{
  "image_size": 64,
  "translate": 0.06,
  "color_jitter": 0.2,
  "orthogonalizer": "newton_schulz_5",
  "epochs": 19.3,
  "final_lr_fraction": 0.05,
  "adamw_weight_decay_other_params": 0.01
}
Rows from block 3 of a small multi-label image tagger, named by matrix and row number. Rows with one number belong to one channel. Each number is 500 + 25 x the weight over its row's rms, rounded and kept within 0 to 999. All counts start at 0. Numbers have three digits each.
After each channel's rows are labels from the 100 images, of 14848, where the channel reaches its highest value: "peak on" is the class under the peak. Only what is clearly more common there than usual is listed. The data: cartoon faces.
# convs0: first 3x3 conv (model.blocks.3.convs.0.weight, 96x96x3x3, each kernel summed), inputs 0-95
# convs1: second 3x3 conv (model.blocks.3.convs.1.weight, 96x96x3x3, transposed, each kernel summed), outputs 0-95

convs0.1:499459512492459508480480484481504497496514454498495518548557491488513557482475435480499487521505494482558503499502496499506493492476503500488475464488508503500448457486512520504480469533527490452523493470546517512473524523544469470503492498493531500525463512480476512530521484477533468530
convs1.1:470535494559508496474484514483517509488505525484532493498489544457517474521467513514469558474519483523510493519509488533475493487487516467507531504504513528507542528474471481487489476518530471510430488497506526508478487496468494501490440552490491546471493478523544507486498515479464527477
peak on: hair

convs0.75:490496480510510510470532529507514510468513501540506493505490518533536508475486443458520493489476430465466480514561511453523512469513524501507506464520472543499537497459498508473471491461477483491485481508503508481505493523478449442510477496514465534493468477504488506504480473481499480484
convs1.75:460514495453495510489506521522486516520503487485488516537554494528487525478494478542507512503469537515469501510460532495463510497526545504530473516493518486503480520559488519470439475497500544494491497504500475505472505452503440494508469521496522493520442494495468498550470506480504502470
peak on: hair

convs0.57:518445488515470489496515413485498557473486464502449532503534498491481494471510504486507503511502504528502488501483487478484566480511508485500498469499519526502503492514510493480500488492449447499502514503521478456504531494516483486465495484546491472521469534510465522463475524473505528541
convs1.57:463496542497503479466501491499482495495501441502496483497502533528498498525460517562482520499491483517486489514479470481517486522503481500528460539523579514468488484476503471481517486515473539504470493494495489498479505519498532482515497551490444483479502500471527507415470494493480480493
peak on: eye; skin

convs0.70:487441459524410523490456485476505512487453465503477522478484501503534542480498463503524501500476463539492516439514514458496507513476463492466493458489522521501491523477469479491469495465485499502484493495491487493483517509472485465528510503509518479489472495538499528495482484472528504493
convs1.70:495470489494481485488423465455528465518520485514475492474485514488441465502480484465486510523474499494481473505481499476522454487472485544531498479480503511500462470525522467510516485512484483473493515501522544490472464463467494467501506468473489437514525492493484475476500475472503529479
peak on: hair

convs0.63:490495509510470483522490513483479500472488480478508506489506502500488492507463517484476537480458527545497465495498526497466470489509503501434425509508488479512528479530497490525488559484466509474495515497486487510490491484500508476474497495486492505495485459470501469499467511489475453607
convs1.63:488495478480526510549524458515534454515529526518503502519543477498513508501485509491461481522534519521486568495498536468484473525484480463505512508476511521432478508485464474519505501510502470502520493499560499507484502489510541507537484504503514487465528542504481494489512517504513571527
peak on: hair

convs0.8:511511480506488490479507526482492452514488490457525467477552501498482537451512480512496486502536541505477512480467473457452506501506496433501472504486471484494506504485472494448464485535510505485483476513487484522452496447525479478491481497495521507462480480515468494525470507538468484456
convs1.8:502538519524487487498541476540518511515425500442525497485487556489519520475570502502479544507491485452481496482497535489529477509497491497529481520498511491531527513467536516523546532490461506477506502524501513526470483532508491527503493519498513485541510535500495536491534508515507525524
peak on: hair

convs0.68:548454528461489429454522511512489532497479464480503530484477478497512493495453457523490466502517550501454497513503528492496501491517522492458485501480502499506470491513450529490530489479499517476489489519502468508538518491498492477487498519503475529523477465497534478515467501458551470524
convs1.68:500451502490467486487440518464499487461508514491518524459500479481453473536493572498512504509498475523496492537508521470478505499474493490527459487506557556502507529507461501500499496513508529545486517537485507488475512528494566513501488483492471502486520545508509495457516510518527511509
peak on: eye; skin

convs0.37:497473517499455474523476491466453530480504469448501492484464504516507501509473495488479516480512475517508496496494516495527478506500470542434543528495501504487512494478501509522503491504471418496513488475512476476489465541485474533496504522464490507516466485495427485448515512505495478533
convs1.37:504508492548500494475494515512490504509491481484503508517509504487480510529474524476465453536501520459504466466501495495479514502467436482523493506521506505522512503482450489501485471474440478478507479457494492520472530474484484472509460512515488526501502514500485525486529490512386507472
peak on: eye

convs0.93:497485511473459493499519503522475453499521546532489499496509524516520497530509458551476491502466534489443508467514477457500512501468470508504506527497454491505460485487540518475423498512504492468497492495474462499484493459498461449469490510482504482502478514499498479502466504526452477499
convs1.93:482540487464518497495498546483541474502508482515525481470487500555518504510522514487504494529450508517521483486496488500520528507497522501502512479494452522477536494524491503481538507528464458485393485530516497530530510528498544501517474491490493490486505491482509504562529519514503473477
peak on: eye; skin

convs0.12:483495501493514511494491507483539522482500521501517483512511496531515499498481478511495493323497489495492502496491508505523425478504501497511481509475507478505520481495503505512492485517519520486509510504491503505491488464513488530507492497480495503508491510510510508517466435503503500523
convs1.12:494506505516433490493508499501527491499476473523503495512494518505500506527488502453505499353510560520508550534519510497511546465510522476497475486503519520493521512505481478468492489491491494487499493513501484519514471485548512511513517512545503501526484494489520508497499501492506522486
peak on: hair

convs0.22:504487478494491517548465511512512493524475498509488529474516503510467542481505461480475514513532528492519463518498485493499489481464482511457476479509488429499452506446459514490458511512511496434496498488470447487460491498541484502447481490500494517522515491540494460498489495495509464520
convs1.22:483532483537517528518568501493478453510496509487497524549486476503539475518503449528490501475482492477442508515513487558504499532571544504467481549485501512519488505532508528508477505535498513536495488486477505521465505457483507503484501543492507499512462517510520508497485464510496507482
peak on: hair; hat

convs0.35:485480473484491512483501483503494507504489497472513500481507502519487513493533466490489511569501503494495475524488498496496551490509516510496508512481501495501486491485498490491492503510483501539491484490487481491484410488460499507519492501340518486498473501521486499500480488505499510516
convs1.35:496510552513475499506515517487497514493499496498498490546515495514494520484486515508502505456524485557490494455510508508516507516489491499516467469599493503491511521495536519507511519508498533527496502507477516512505474493447508488542486499370504473488500512506496515508489509505498510508
peak on: skin; nose

convs0.95:430508499504528525501510507474508494525546501486455550515528469514520458489484501517477496495488436529526502512515506513452503489504518489515541491519498501514421497510505471449464466466491494508488484502505510494527477517495492458495472480536469514495475482490499490496548493519536532521
convs1.95:494438487488477530451489503528499497445523487503499490493523502512524491497493528509503553508499502523484507523535493486499498499472484428497515518496493484498539530449496503504513448443513459488514489468455515518509500456496517523533501508502523475500502511509509482518410485489490505484
peak on: backdrop

convs0.56:476509507516480526487511530510469508470490509517490530516457529497490487525475484529457505431537510474497513505511451494507430463527537489494525507473507477511510499514519482501525511509502514465509508517484508521507547472449489486495476537416483529477495499496514472508471547506512494497
convs1.56:517471493526496488497471477489476514503501524494488512488500494491498490508542491500468512429482519514508481520488484473488580486473470490487489514518511468473487495501470518458515480481516495494473480509525498505474580498536493488529493482404512519504500566489513509511474499479524496500
peak on: hair; skin

convs0.11:466516480487490489531494531516512477490509508524509488497510503460474481480362490501509498483554500477511545499472516493486483494480528514442537504512481470478509507518493521518497487515508491487497508479506484499511516473411494514496515492485504521520504517489515489486482492493468502499
convs1.11:519511471484544504500485503458488493505510487499516475546556533504507489472466509501546511492507532464520519499505463527497474511519489486489559481467491511452491488479484490491491515494494510536498520509577506532505533536467458539497520513508487509558533527504475459487499512519495535472
peak on: hair

convs0.66:510493459487494487539478527505480513537444492482517506508527510482490506507550482469471514532507486505470403489487503472488482497508509502450485498490470473483531484495487500513520489508494521481542522514463486497465526483423500493480530497447514488490465493513515452500483517490509475493
convs1.66:500513514511501479497503494500469527498504512561497516501534477514523491501497499494508504493535526468511459499498512478492511491518503471517601501468484455599519481524472521520479469475506478513471476480497486488496527498520508492504501496522476499527538513512470532486497534494513545458
peak on: hair

convs0.23:492513490497448518514518501420516514488472539500443533497473483471482501509488495516503526515546465524559518449480500476471485479495522493538538481501478480495499524508510490508516511479472515496489489518497494563508487517516541542522480504497467526469506507500476482508505550506545480498
convs1.23:536475499545485501496504557441466527510463491498402491500511487469491460536499528503509480534474503493541512495515483493529540512535496459529497494525504504466497529472491501453515477480482475523501507501455510500509526504452485497510491503524515513476525469514509510478501463491492505500
peak on: skin

convs0.82:518466471501520465512447478495478480477459525481500486494461499482501523504516472487500478515510486475440500487510510489518492527463518504516488467520514439489517502516518491512477459465513512489504511497514483527546486458512530495516529494496511472534473546524514537509406497493473474487
convs1.82:554522487489518472502512521512516518519509498521501526512545534508495480554501498483529580521523533526522500506516499463492487507525495474529528515450510474498454491496513478549507478513528498501527513542454484488495514498506498511536503488504435468484476485481510476465453514514528478519
peak on: hair; skin

convs0.81:487472480519516509539540510531502526458490474514476494498493464531508503456518504510476488485532541470452519454532514520480501524520508450464476494505528498441514477472526447538475449504501481481497528471525497494445490491535468478499516473499522503493464498488511503489482505488501475472
convs1.81:519467489517483484499470500523522485488514515505558515466530500513486505494482497475477544503497467491488504509517505466490506496505502532517543492503511474467464525502498512478478510486505517520473441434480467562585502519515547515477494523501475482530534477502463469543499487496495496500
peak on: hair

convs0.15:489483469486509483449487509510504532476495523485485494475553511504508505514497507516493501518453510515516471485479360491495508513499489453494470477513476483517524483503511458534488466529501486485487486501516500523526518509456507507488516526478484522525497523501508477515475463479524486512
convs1.15:527502464527472496491485494506521482513476484520495524479530514481499449514509518516505461496375516494498521508503447504502477509515509515504480508476521505614494516492470476525479503510521513483504478516465504492504506502471518477497497503489503524502519530515498511491509490484473488508
peak on: hair

convs0.34:485491489524491521508480508504515499480502473505464543500519509398496512552500520483529518481502543521520510494489505489486509514538496491441481474483475513493514531523482553520499495527482510516504547466506520466527477498502492479462483515471530535492544504479494499492554475459477494494
convs1.34:516506479516539496487481499498532510477501544502518443522498460464507498455503526497461480472466500503485487493543477495502448494477475470515515521477492496455501475493498453487550484469465476519539496502487493473492492504513544508514475467510498494492503492462478452470449560508469519494
peak on: hair

convs0.44:481496484489547499534509528493466503498515496474516495541535501481509469482527458497504511490457522465525390508482488531511478496566480496476465503495476495515506507512490519505515483501510473472519471506511499515534523474508499488523501518489501502493502479480464415509511474494509477483
convs1.44:490508515503459541443530510520483465496455495565509505450490460511500462490483523503459498503501493521506529471470526499507493518460499459514516513485499483580509500515507486498506502461479484493474481496507493474520496492532523490439491504487514488498522460490494526452488533536485500465
peak on: hair; skin

convs0.45:506451498499496488465481471506479478480492489513503478483463486554539550515534448473504505514515495452480523474516505482504498498518443542515493485505445506488522483468501532495474476500526494460515489475493489503483496480520506533540536505471433506455481504499516520481491517458508536501
convs1.45:489514469492506508494451499519519529514455461455567456467491560461477480540516520460499495509480517518526489515486480510499496506468520515504512532462516495508515509486570529476500524495506454526482527502492453532454478504480474484491531494496520464506500500500514498502489511490477482470
peak on: hair

convs0.21:506523499480465455444472514475514434463514504516484496533465518464566505541491514504490514485483482517501485487458483487503487515499515474501491517515463505503544492520462514511519487503508474479520498509549457494522520515494511521481539473503520538518505497469496566499446508478499528495
convs1.21:530483505458497433502517504503475484468514477510480500519505476449493469493474519467516489505503493468506533567505508499513480501536445525473497486494468501467515494524489475494499491503505513536521494476465480473503509522492481500596488454474454502512513501505517510488514490492468457520
peak on: skin; hair

convs0.88:478536484464474491496484482505541496477469492505529493510516446510536552455496509495476527473533477494488509488491473512472484490463511500503512518493506474483483490569525537477406468503469518470491486510494511524464501502511474477503458467518520516491471478534517469503516527518494499503
convs1.88:460513500557491452480524516455463484519491496499468474444496535520453481534489484503490473510497506519531508516488462520518537518501449513478480522501487480509471463478470492462513534492530470503508503486479502521463511517529483508460481526504480476497486473462497546517493494526469538467
peak on: hair; nose

convs0.78:518479523495481496464543481509492503454559455507500493545517536543533520444501499488472453484493538461501506490498515489460487509483479480521489490482465503525482503467476497525485459485525456446487530492477492515521525515521539509499507523498504534528488499465497519495499494458523462526
convs1.78:490502503456537493496527532494493504565482487542530455468500477472473460484465518510516531505453487539540508542470496475460515504491495495513489514507545502510494488491521483487479440473494502488503484535487457528455488488508453478530501516489523489484472480511487492503490505440527502489
peak on: eye

convs0.85:488485456469463504485484526496479480486510460474474477460494490502480522436538520454478510515486499487486491466463558466477533467507493514533501525493494518499471517478458473487455503484498457480502481484501475480490471498538459516515495476503512494474550482512491482477502489561496526479
convs1.85:473482533492500462478498462527490513547505494492479495478523482519489513549462439439514455508507475485486536477482502509458486481496482474471500505483542453508502496531571501511488424517467502497491526478475513498479487512499505529476476504492483488454507511511490488487503467498488483509
peak on: skin; eye

convs0.14:491508521477483449460524492534479485461481487517483507518451563514466527506460468523486481493491515504482489521545506494515512516516467492473525509508481509484519466486512533467442494483503490495465458507488460505476502446499489458506481510499460463502458471516463535482535513510495488483
convs1.14:491486553499496495484489486467496523559510504491506478466546478479488476556551517515493463507463490470470498529494464487512543501484508514503457490483476521536543558457544497491521519508494507465472473500523499538468529504494524512516487472530518491512519492525483473521506492479463525500
peak on: eye

convs0.71:513449532481453504504484441501550526478511466497484529489472519472488495496483509504498455501489485511463506482439473485536501509484535503532495503508451525490469482503502501477490531518504520497478532514500499485477509481490444569480487514481477468485516467506536509486467539495532531517
convs1.71:497497521527494497471477454483478463478508521493499509482497496468495522552489464492522494490507504541500463513524489445500548508495470493457465496479503496495522508502449477454496474553478521493490507458470511490488564479484481489492495534470488508511500517491455489427484492511522468524
peak on: skin